{"dataset": "drawn small creatures on textured ground", "horizontal_flip": true, "encoder_norm": "groupnorm", "encoder_stem": "deep", "encoder_widths": [24, 32, 48, 80], "vocab_size": 35, "fusion_encoder_positions": "rope", "lr": 0.0035, "adamw_lr_other_params": 0.00078, "ema_decay": 0.999, "lr_schedule": "wsd"}
Rows from block 3 of the fusion encoder, named by matrix and row number. Rows with one number belong to one attention dimension. Each number is 128 + 24 x the weight over its row's rms, rounded and kept within 0 to 255. All counts start at 0. Numbers have three digits each. After the name is the row's rms in percent of the matrix's.
# v: attention value (fusion_encoder.blocks.3.attn.v.weight, 128x128), inputs 64-127
# proj: attention output (fusion_encoder.blocks.3.attn.proj.weight, 128x128, transposed), outputs 64-127
v.25 085:131179117111168184102158130099151138154136144146137145101141142119144111110106164147142155162119114135136139149142066142095117091139120149142115127133139135133163084141133143073120143129126122
proj.25 088:152112065150158083109114109146154084121134177140128143107179131115136118139134111089150155143082096176116107129096152159117119106118131108108131149141113101140125175087134098173114115117108112
v.26 106:153170182173108131134123124090094130133114146146099147145140131153132132201110124180099105129145106129117104136113129160127163152121093118135144135126142156102142099111153111110112104156098097
proj.26 100:131147127078094098095127149145161133139133114090134115152107132110126135108117143108107176133117129125108150126129122089142083139124138124138126101131119111088117093159168150138120132065122157
v.27 111:066091180144134122115107152141130162151156095112106135147155156143144124110117125135132107146112108155112093099164181163132128124107111164149128114118149176107147150108153128151157141142083104
proj.27 082:171148093101074139095124133134143151139173161087104166104140156162138089105127095160106144168106139133118138123135121123091110145126115108119111106135098110128131071133080123158132111130136113
v.28 112:097093095134154136173147101128165138121120110147097122132107115087132163104149138105135126130104118122140151088138103114138113149134144116127131109128129136154145172148118135161153147120118104
proj.28 116:120115120136108096151139123126123124134121114167174135114125103143170114111157180138097133143179143103146101116105173178154173133108145201135135131097123142141157158122124135147141149125134117
v.29 092:094111147123158151109121168154164134127125104123124123178133124125183109137080176116129106135130149149128096155131119122146159137105126140179133177129158125132140116142166140166152173131150086
proj.29 090:122138158139111111120117147128146121145147125136140130099125125139131158079168097134131178145122115167154130131098142141140098114140146172099094160153098116140171147125062117168147104150083159
v.30 106:138146102097095135151108141142133081099122146144149099140137083145115156140103103124109151125140148116113151137096055139128127147135131130091129147131124138106142139174164103111137141097139174
proj.30 104:098128142153154152097134109100160122096098096119141094108127170074159127147150131139128127171197158127136129138117117141127126114093151197097143102114138093118134116166129138106129105123154136
v.31 081:132157131111133138100086152139146114143087162132194143089105103179117129128168123159122111115155115098134118104116131115099163130131149123122125159090167136056103139148130128122081103133147154
proj.31 086:111166150129187126119168144100135128129145116090074087143157178113108111118116136114121147147116117155100138147145102147133094094105106101124133088145143115135163156117126120101157143119130126
v.32 124:121163133140094133139099126148131162119140158140176134115111164158102112133167134138105128128154126132111128177121185151130110138171180157128139105164141107135101134095113140132156145115174183
proj.32 132:089127120142132091119134147129135106123114127145137127100105147132119102142124095155117095162082140119120121093122090102098147147141068110116110109127118137108070120102152079153093149107117105
v.33 084:145140139145120137142087124107114102094131161112129103130115114104176105126122109130114118128136110122095132087113157077103184147094174212109157132116141127125097122062103136099160110100116130
proj.33 092:130135143098143128112083106201129157143167088132119161147109109149151135137135132138156137097108129147131085129182115113140113128165101102141125124146130133137131105153127123112109141182131165
v.34 093:125092141118141132090147164149155141120104129142130099132138175123118102135160108105131149097104109148116132113123122109158107154165125128159139162148108130114131120131169109146119157146119115
proj.34 098:128162121099088153149139087140125148139132159175134078142098116126130154132149109117120147104117130109110162126134118131149147143128080121142137097147143113160123116147109109096145117126142142
v.35 101:174088117125106133143154108098147087105135120122105110115116171169138091146155163145120097143129154138133129104142103085110105129134143152137148148172117117125145173173105104078113134123143137
proj.35 113:173138130110110116141097121163114111118120142119178125135189116101150175102111150116162114140153128111126153106117105156116094139123100105103123137070139158123103114153097109133132126143158166
v.36 107:117142126145135094159137129154113148110141154125117137153126085093140104107158124107132113131105149140141163100129158186136100092129106151116141125174121129143112125117096129123163145130088113
proj.36 095:153119153154094143074082171135100148087136128113127146114122143128129154099107110112116145153109092114092134177157141104139116099143135093131123129140140106152143126132169144087145093152107149
v.37 098:160094124093140137091152124117130147101120147134100108139162142173133122118145138116139142103130165152143151175122127161172121160200114138153152124126096127153142113159141102117134125119158128
proj.37 093:157103111136082137149105129119115104136116146137120112071104128121165137132136134139156160160098162103139145079099137125111096083095147115150137101119168103138096119169126118156160127125129159
v.38 103:133094121121132099107131150121134123161156109151121155156105115113134141162157137106097160097111168127113109101108129151132102166131122164135118090133162117125124156141158091109121150128177125
proj.38 096:134150119096094147143143120138112126114146184140139149133139099108144134154144118137151179141115130145136152164130177121071136103170125093150146112135172097116126130121102127131129139150102143
v.39 093:101112125128138122111141129122143146132162116110160170099141085145151171135137137148114144161151126130114168122160143143118144093103142120167095101102134142119061136115136119154167134102101122
proj.39 102:127108161140118202150131095143127115112098149122121163104136122154163093160163126153137130117154119116151127126124137081096172104109149126116143134172084152091143168131156121120083106133165105
v.40 095:155101130147140128129082134104130142131136157191121129122118162128124134147162129122117104137124113124135132115132130096125093168150134149137199166157095114120182144135109122094121150136119106
proj.40 102:122150147129114121115125129146148116137132167133137132133118110119107199140109135101142106190123156128121134136153075139083094152175095109136106118121134145096083072145095106124124108117161157
v.41 080:146116095136115087120135136108120167165148147108135109101136121143138164082099149131128149147123142126113138136123101100125127111124116133110125127139158146083156120161142153193120126118155141
proj.41 096:150169083132132107162180107106131131140139107136161116098134163100063163163132124132135138149187125139134147118094130106105069118161169104128091113087141121121144137092113116082122128104092133
v.42 128:113130109132107067170147142131148127081197156129113128136147101113194162127145139098120106118114159087120085100138147153134114133099099170124144128131121120146142142097127173129125115128143104
proj.42 117:151160107134086156124113161105149149132160154087094150118148145162104144149120137148116131160125138148107141130148131106152114121126132150150153148147137138139152111116145129164119119168137196
v.43 111:120170127146091114162072143157148132100135131169135128128122131122096116133157144181178093112147101134119104174150156149101155132142101098124124101131147115127111148118146115117133174092100134
proj.43 106:103133118121125166135158152145163172174116168125117149170158145101146096087110114130102105118097167124116119177137110090107124125152137127088132157153100117131159140141156129160146128121131122
v.44 111:095125157132126105137138118129146133129132121115138122147147115145124190138134111165118126139134102157116086114121116121136119163111119130105099118076157173113096123114126080162101150112130119
proj.44 116:101106111116144132167152092127109159138085134111129120130149128133103106113152101076134121112106125129093120160098126112142107110156129121117139131138139146094145101107163175077098140089123076
v.45 113:142115124160166152120156129162147086114091086107118141125115160109095111139100107117112119126151136188101130084124135106128121108112162134197122147110147126109123104108136117118112126136116108
proj.45 111:087164150112119096091126099178132173136148114135133120148136167114143133139135139112141134126162118153131108144164139149176178177124116123111136120118098110149135107139150180090119120159100109
v.46 100:173116121120135141081127146129139115149103088123145115094133146133155134109113117081133173111144113161110122123144115085111151145142174146144121164069134105132158099096152133145131098147138140
proj.46 108:128148102151148089164119115120145097155170126156145119152109106135138183134178166141186133112160157152128150150139143119132151146126177160140145138160143122158144134132118119164174152131140142
v.47 102:079080093136124150112140154124096120114138135143129157120133147092100125119124163083134105110094123083126123169113064115137144121121083087151114140127101137130155157115111110114105168114078119
proj.47 110:148134153095132205103129116087140133099096136104141111127114069124159122108095129109098104136118126159129114116127120110121098100151097170136139106118150152116125091118110072118112117132130143
v.48 093:161128161095167155105175108117093116142169130151094110104118123075123111175112133113093127143146169137164115109133116102070112155060086134135127134119149136116152144131110123111109139112122124
proj.48 093:127103154127139128149140138058132079086125124136159152141148090116114187109120124140130124147131107108146134098132141118086114106122147108134081120111137140086132110098109076124133125172149132
v.49 110:077186136122122121159141127158114167167103147142147138130099128132146146140145120149103104142142153111120116118133183157104126129078128169131097118112174138095125136140133092195142160090156110
proj.49 113:126111158137150100168146164085131142105111117105126143126119124133090098172155076153090121127153078156128137133112132126110168119126114107166121073128132160107102134097138161145123113142089098
v.50 103:097127126156094155103115106120112132188110121127100160093155162144116097112101134112100129170144137165129113112131097114142164125112092119128148138155128125120169165129139085124131125133148116
proj.50 102:151143099092157110159120086130157144157136149119183133132132111105137109116123136140170080074109107111105122116122145131104095097130155120200124167118154162105119105144108150135120126148149135
v.51 108:177132121115127088119148138070134131178115100135111130148128158120096103107191118132142158108153139095154148097134123118116140176134132113155124130166166129144123140134126055130128149114147101
proj.51 112:126132112095082140139139141096123127093101141128139132121108136087128184146161147120146138146137131133149140132124132132103124091138155098148127066125140115103140133163124106152149138124129106
v.52 096:124174159111135149171145124190124112123123146121106159113161154149123157169087137131151071123152126123115117142133138128136111133129139132107139072109139121108124147168145096103108141139148109
proj.52 111:094148068113131152133170103137085147133124150115165146161163119105093093134106165143080076130164124127108123140082075120136120107143112101129119121102105148139096115125148137149125188131123113
v.53 094:112146140125141111121115148117145163136123129150112107108126091135092095169113111125125141119119126117136127075127108132082096117101148116145108121119164146158146143107120107159162185093122097
proj.53 112:103124147117116157114110163131113144143135078161113142167175134154168147145140157083152193104166147122168133152158194116150166141108105145138169162148141137114150164082133190125131105179161134
v.54 105:159140133122127130122157096152127101114090131147153082143088171144126068134118095132144126147114144138136166156122124137099150112146109104177104149125120120141103077128125088093135124124125135
proj.54 102:137115145135162139159132128103124136133118143142177155121092119135176168121164131164145120145086121153169156108134119136135157130110155151123091096148157109148105174183149102161129127115118097
v.55 100:092167114087101103143131127138134149140081151118173104114114145151087128106159092152139135151109109103154148131096157142116145118148101123164149103157073144127138117089137166101093122132096150
proj.55 096:149091131123161126125137146133093151150138110088081132130083141135144140149130108111117148133118136149130138129124080120137083125120106117153117083126149115158152141149122135117145104102130150
v.56 114:120172112158141121125121157107142160155106146113149113160166111175133170154148106134120140128127094102132112094132168126162115145125120124145113150165149162166161172071120129148094128113135121
proj.56 118:132111093133093109126105147126137172108137094097099114128118137093105175124110135102172177100141088158118154151123141107091144143103135131143141123132159106120150129147149106105160146093113155
v.57 105:148143125119144119106159148100072080143108139084120142127107139129125122121132103092134134133120121115117094128120111107115118090135134107130089094134116167110155119138154089152095072125112140
proj.57 102:137090144149151174139156076105149115133127122169164100116175121065119128141115121112108131165142095137152110144093141155113133136150154095114138109116154159140129132141130115121149162134146097
v.58 108:181132129113145140170134126161110107080121111123138141199135150082123132131126154122165145113170140128115149132080113118086127138141097132119139097124134133126124148146125099122104112119107133
proj.58 108:107139138049174143132159134146128157092141145099103121117107061108166123090099086141128105147081121073134129140079089143170137119136137121101115119137125092125105151127114103107152118130131128
v.59 114:119111107120162113132150142119141104124171107123126123145124089102126133099100129104146162121148117149118088119120037123150108102152150144078140135102065120122144091115090130112130083153111138
proj.59 109:132117102149096127117100128121134144135138103089079119157124142132144150086113125078152134101102111152131124125106119155153144157089135118154122147145132127142171157080149165094117163083125097
v.60 104:103105106111105177077160150134122115081081108109133122111133159106138156127083099126154087134127099156125135168126102101114126119128107102145112124127157147125109088114147106183128098142134094
proj.60 110:109125143080155137139142069128124071127101102109128120090112107106133158129124135141141121154164126108123143135111111120179143107096150133105105146152094167109122138185110078092113116145120095
v.61 087:136090138109145123091184133123138150119132089157165124136139136120109158108116154126131168133105145097116124083101090128125117137108129131141118127106128100163127089115122154109145134182139142
proj.61 103:118111122125125086127119130076121067134119104124128129123088088100165137149133117123125151131132151116143146120149146137167118106085135142139136111131115093142132133078090150089091110113111121
v.62 105:097063136112100092141101136143177158168133127121129148102122106182154148137127134159093123119084111112115121110158136155126137134120131151185088152123152119150132133114111111121120152109155132
proj.62 100:166162113166122111170094130170115124113160159150138141106134141166129138154122144099140139128146138175137110139117132096105073131152085124123131121116139126106125120132145133133126127101123145
v.63 101:100137144104127115134124156129147189154165149158132094107095118151085139152138100127147131134135092127138136145126145131137111133130071156152132110138123126137153158110155146185118146128099105
proj.63 097:144115134119129107126127190116131126157114158151123104121121160110117193164144133122130171145108124106107156162101106106111094155119159106121112121144165114134173129132144092106154110126156157
v.64 107:104104145095165144127150115127130138129126102149091160122114128167113114101114130121126091162114133169152141132137120138120174123163077103120115132154119105102109111159071142143153134123142090
proj.64 091:180151158132155121119107173086099204140146143145167141119110140148116164143113149132161168150158139138140143127122110138102124107119125105095114115099110154120102128119125142125150120109141155
v.65 099:111135168077112154076113117141121111147101133107127145102101120151128105083122091128116141134143097138145171107126111177177132147132100141141112078083152121084102113145114087122157106095135145
proj.65 097:155090139147125144107124129131134168128137115127088111123134155149135116134161128100174151066122126124115140162115131137110072122144145176111125127101100140122181177086122159150140164139146143
v.66 096:105179134155134062119088135171131159110121144111155112095088102102148144134097107157116146144163113140113145132174142138158133129077174164149138137087124150141126148117130116054138098144101119
proj.66 092:102119135119154140119135112154120093115142078120119106135134112133086121107128087115096124130123131124128153211128117121118153172135113179119133105124138160115131104112138076090104143106131121
v.67 093:112076135091161096131101103132171093114110122133111162134135098130132113117101113153121136125117120121148155129157191140136133154124137169120147067119138201062116106134148121108138090119150131
proj.67 096:113134091138152155089149126114130159123161146129101113133114135155117077124102095136147156144154111114173154127139104092155096124117126158124104118145128118130126143137131153108110131163087057
v.68 095:175110112154109141109118130117121132124128113151104124097129091095120148164142130125073105107082109102092071097122135141136146136081144121132135126143183168133083114123110082143143152104131145
proj.68 102:163102154102144180117132148125131121148115094084092110150173124157132110128093128120141103120152138111131086172128132117109190149118137114152154118137129125147114128159134116099102114184146099
v.69 103:156081118102149164094150113103130082080089114126145162124127108091149142099133159098098121088129108090128105134138133110106141146116133136083161153100108140153080159150142098126145136078143155
proj.69 101:140117118146102117089137127117137137135150090180158129120121118138152136122165145119161111138095147144150093123104128157126164141153110141146093121143153104120109124126116159107116122135107089
v.70 093:105121172130119121100132141128179120093170137151130119127156169133162124135116159104119170098085149101092131162074137137136117134082120176141142132127126137170127171105093090127103120120118115
proj.70 097:122120099115141156166102098092110109133096108139146124162145123144044148151140101108104115176144137104118090092129119120110122116134139092103125160114128130141112099098135150141093171142150104